{
  "activation": "swiglu",
  "qk_norm": false,
  "layer_scale_init": 0.01
}
Rows from block 2 of a small masked image model, named by matrix and row number. Rows with one number belong to one neuron. Each number is 128 + 24 x the weight over its row's rms, rounded and kept within 0 to 255. All counts start at 0. Numbers have three digits each. After the name is the row's rms in percent of the matrix's.
After each neuron's rows are labels from the 100 images, of 14976, where the neuron reaches its largest size: "lies over" is the class under the peak. Only what is clearly more common there than usual is listed. The data: rendered made-up planets. In brackets: how many of the 100.
# gate: MLP gate (model.blocks.2.mlp.gate.weight, 672x256), inputs 128-255
# fc1: MLP up (model.blocks.2.mlp.fc1.weight, 672x256), inputs 128-255
# fc2: MLP down (model.blocks.2.mlp.fc2.weight, 256x672, transposed), outputs 128-255

gate.602 138:081108151172169098126143172135113106103127157172090103127137117092082135136124148110126082134169123097110127152113151079141177142144148072136119126142112110164140115128172120107132128131134106185172141070088108158122131106120189142122096141144140121123078154154138119154108128160102112089100152171158133162154143129121149125125081095083114112147147157109162111133096136166135108111128
fc1.602 145:122092104084120128117146098156107115127126130123185146120167133139156102086142093102114156129109120153104154125144159172103103090092121186160139117137131151134122131123120134143180129077105126127128117123134162049101082137118120165151139111088088154097152128148140143119129108105142107144104120126156099113104121107135096132136123157191151123146151117108143071131159090112153104182137
fc2.602 132:154106159106109090076134177107120103115079130116147143157121161136129161158084150133120107123121140137123112123127131092126124104127113113075130128116144132136111127082158126105133115139092116177075116168086126165125127117126098098136156110152143120144121154125118154134159116156106158112083149127166192140155159118133119151134121160095119149098088128123132137087149139156105094093127
lies over: planet (82)

gate.329 032:116143129148113147112141107152136160141189160140122130179125114128102102093155114123165131107126157129159137150104115134097078154129069095127115140172141167155124132172099146114106117118129129141106159135125108092091118109157136098114113158099162144125093140138151113124109115166117132142122081114139140111153152131087124131123146141137146098106131156093107115126100083156159142152145
fc1.329 034:151152139105098115110110114116104107135156117096080170163142143114110138105134085109112135111157146103153109096114115112095116133131139158116093184163140156146149171121121117103147092096119151152097126116173101133115104102158068119133151127156139105169127148161151107110137103139148139099120066133112157137152132140133110129151153145159151122123111153119167119129147113115134161112143
fc2.329 030:123159153140151106153107131147123090131145137096153137132154129115094128099133140085129139121135118139093161127107119126163117118098145145130099164170156150114149167115096147090097114087100150148101175133132118146116153146107118116105137109128130153113117110163159095136144116133162131139145104115123145121141124136086139112171145107119116140139138118114176088127119101116125139145111
lies over: planet (50)

gate.123 132:120149152136143157122123119131123127115078154110155126117192121080120147153113064105137085095166143122162137165159120142126111121150144114136082154140154146139143168101138111137085113102139121134126082070138108152120105126098108092161134130115120129147177122141114156132116132161112122110103167115133105163132145124114138140131108071137156145086122116113146084108073155130125175158085
fc1.123 142:141144136114167114125132110106124128110121161112108127140103140104096151134137158126152108151121144121164141144160140182112118139119105070121103141099152126174168128070159112137121089113161120097122086163171124124088091126138081140159119126125122125166154110112087140157165128150126125116128148094121124132126134139117128115172156129110161165146112164087145074113149167161130123145135
fc2.123 137:116111124115145115142124135127156141141107156175119108145114103127120094117127124171141155164176155154125054201107112119153125148130153116169123116136131113131115119118152132149133107107116167096114146102149124136134150121148095160123149144102135126126119156117130127110111107173113115133109107109126096139122106185138103120111106116129143149129116128132148136188143095105129190170136
lies over: ring (37)

gate.112 043:123105102147101117178153097149124147124120135176132118090098112114118150117092084127103115131146117136134108147138144129131124111144130121104106089092110103091084095146152172130176106114106069128111135112115124100109125148128091153105137166100166085117135137120113187157143132122135121109101128120158101133151114126170133148152124145082102088154155118133113164111159099098114122150082
fc1.112 045:138093167141124140133150161115122114096106152126184153143145128092108075120146122144123135134133157184114152143132112098145132111136108104125137097112092116155134119121082150103144107131116121131125099162114084134137159158162127117136140122091153134150133134155105105136064097106111134115172112084122130140121141089122133130136106096129142114130135122159134163120123114136148122128157
fc2.112 042:120122108110089133160140153153137152122113145154089115125133141099117124149107069105111169113142116124152115146158152103139094121121166132128102088164103173134102143103101112108059102086150074098146129141147137115115116100155101129126118118119118147139121131126090169069109113123152090109132101138132085106126082133174139092081146142121105140116107127127090139106135164125117128126089
lies over: ring (29)

gate.546 118:119119143170121157153101129115137147147130116117158155089115095169136154135141126156102176186102105138133146092110138123132116140126147118123120117141131135099103083139122101090129150100110149094115094106160094144097153148127139088118128132152085119145145118117121128179121111107137103103140157139128118144149102165137102117120087136157093116133131085151136158148160166110113171138104
fc1.546 118:124128099092155100104119156153141114088102138115101116124131137134114108093139122131105120111127143174107131171117070142133155101164127146115096112121144147123159139124124119138179147105071096177149119128101138173139151115098116106160105110147133149128125137155126118148108151114138176137156093176102110119154133142125129149156161120123125146149055126090085111117143140155104120114127
fc2.546 125:127113131167117120142083140121089112105139145108136124138151103144098108137073148142123122155142096094149133060112149102126099164157108124100151105069108117135142114129129076103115121137133124156150134132110118143159163142113149126131158140113100070141109157121159165145132154152129132084142168087136119128084157131134137110145134101134156078111160126086122115151157104102131133166129
lies over: planet (53); ring (30)

gate.569 124:162132105090148149167123159145120092098139106102115131142104147127151102170201127134117099149109141138160123122101127112102115195132171135144113167130112083154103169128086147176174138065117087137114113125149088132179126114152114108156144168100116125125162175122122125141137121134127149122087148133146131104098096111136136138122129150121125110144079119142112138122119141154121106140116
fc1.569 129:124122153158126136123122116092109141172130141152138095128138132145157181121063113141140154126111097147106118144153146141152136054122087105135145120127149151114129136120157133110078107153112144128175112167082156112058143103121136138126132114156178124126100106102134119107099096132104112107140076121141128174167145142112116118142114115167098162123163147147164135118137149099103142107140
fc2.569 120:144145138128093121094112133111186147133125139151134152134149081171136116102107111155102121104137153154133125135132132106132108100107110125162144121128105150123159116108160145087166139138154103146095101138151124165129124153134126138150164136135079156130118172128144112094150124084132139133138148101160135127104176118104149123127138155116099162150105124149111102100113127090145077109129
lies over: planet (93)

gate.46 117:147153109230129100132131104122113103079103113103134179129094115086132131137130120158128097124116156102106137159116108115149133128126141154097138190093137094153102135106119141172128141163104099125146153107119100116102170158155131128190139109123124135162125083108082157134141113099123126143125147123081129094114144160143147125066134132149140142114080106134132109116086093147158146111145
fc1.46 116:110116169094121122147131110156152137159119138143157107148167171119177148087124124111138182148140121140143134049133110153137125142122118112114113121161113144176119116157177127166114124093094148116084090098120163178115113119118119138082120137110075148107112154106129161142141131147131108107112079094107111132112159095154082139086076095128154175111121120131145136110127120136097098142098
fc2.46 111:160134091175109162110083176071115098134166141111105117171138136129145086141105156138164135127122136121110136205144130086165134120154093158167137138137188140115105107129136134098160128134106173111134158127109106141126128167101153159113096113111127112123131125121137095117142136133160102115127148117123138095101152142137150109077129138115094112153134121125139132143144167120166106138087
lies over: planet (71)

gate.278 072:131132082118123118126127110086106117135117143156150094119110155097113096145152105115140148144138093135119096129127069166107115116119149134109127077125155115128135098161114159121131161092168183093147121170147109146106132132097145116156116122142123134133120178139106122139078096138108103109173131161128153121192123148101173146150146087121145134127123132145126140110072101139132132114107
fc1.278 043:125084196120142104106126172101095127109176127098130162123143119102141135132148143075163135133106132131113157140114135151137121133156154158138172184149117098134138157158127143129145130123094111176112148113102138142148172128148115109087121085141143144083165149118107114165100148139142093167142082139153127093128123120130087113137094153098126095157121120099151100136136156106118155086152
fc2.278 059:111142109136134112144163164131113101122091130121111150106137129084133126111106128098122098118105090147127100129083082175126118129118118109122129123110123151153144103158113135101156124094101142091111115154096131104113140130100149124161105113139113171151123130126154117129075123127121133108146118099109169151115140147147142127143136125147114142166117137151158146119117104141146114133144
lies over: planet (100)

gate.333 047:152182120170148086118130131162118097152158188120132080167150138128131151146134098129159135124110156092119125139094134139164133173166124109129147127120132125133122123143123114121139140112123126106108124138115157055110110086122141125171125099144154127168152124117118143125102153107160151118097132099158134127137115184139068137077106171125152139116134098110168132131085117165126128130073
fc1.333 045:088107102172134150103118160145140124096150132105135099164131121143103172074170128129100144130148153154140159110108080118094175129126158141113147135103136142158117132137142141114143136126102124131127083173125172130091105115116133116109167110122104136148110069157096107157166135138109165108115148086133113125090155107120110118100133127143132150092150125148138140121082127111114095077105
fc2.333 043:171089143148130089070151114139128116134106122111146128142079148156121155139115107143153126160161145103127125140119145142125083077098139123164111156155175101154088153156168167106130135119085122088098134135092117191123141132145148077119156179142111136138128087130106068108136132163120088123094124132101094096124133168167130151078100121134090161124156145138104144132158131146136147104173
lies over: planet (71)

gate.153 106:146103109164080138154128141102158156117122134180130141094164111140144126177135106141122152128107068139084106109086107133134129137084134162084095107156123134167110165112175135179123169170138147122169145118098104132111111112112115120162136135131141101116138075114115133117145119123112119154152140134134184107103147156091132156139117140123095099142108127141108124116159101142130127124121
fc1.153 111:141191134148123108087068123143164124128136163107128116146139159135126137147104183112122114163112127114130153107138111121139147110148110128143083132120177139149111110177128139182120122113104058117089103097160158108100167166084126102125088115151113108121158145102171085065127126104083123111111135135166116077137137120152153150163148121123103167141121120140126129129122109119120140132150
fc2.153 106:169161175162144153166121129109111165169125129146119120119104127130091108139140129128137094131118099128113101144160156164124143180108090148113156124091109143179086121110125137170146118115131142160151122159090104113149094113109076146139099111099121129118125159063094129170137136121146167140103136170103122144145139140152111164072130145173139116113115135132112063117111091172141145111116
lies over: planet (60)

gate.65 118:142112124141147102121131133094137102140143143120137154135133154130144126095123154158135160141162150110146085169128128110114126109118123086119122120167180092177166128114089118120159126149124131138104109149121134105092101136122114108097135160150092144116134132133111140109149109123082154151118155114132094115126160115110075162134146150067143129130127143119127155140090137122151145138134
fc1.65 116:154131127116072140144164155121108145117137121137106086128157127116147119142175114120120135086073099142093150097133140141136142121164105155107155195117122159100141143098151108112115145121143108127164161104152123123185171170111134159128122139114141129117111127109131136150112151125147143125113123115149113144135098167156114096138109143189135169128126102145147130132162119112085089123134
fc2.65 115:120170127143121098165147134131121193142164137166112105128106114057143106149143131142145120162148147139186096129157116108160140134135148136106150118125121129063149108109123113110117151131114141137111123131145129147133131166116092156165124090143098077115136165179098107155117116139126093154120158128127104116119128116104084185157143145136115131139150106144111090126152137130099112155107
lies over: planet (99)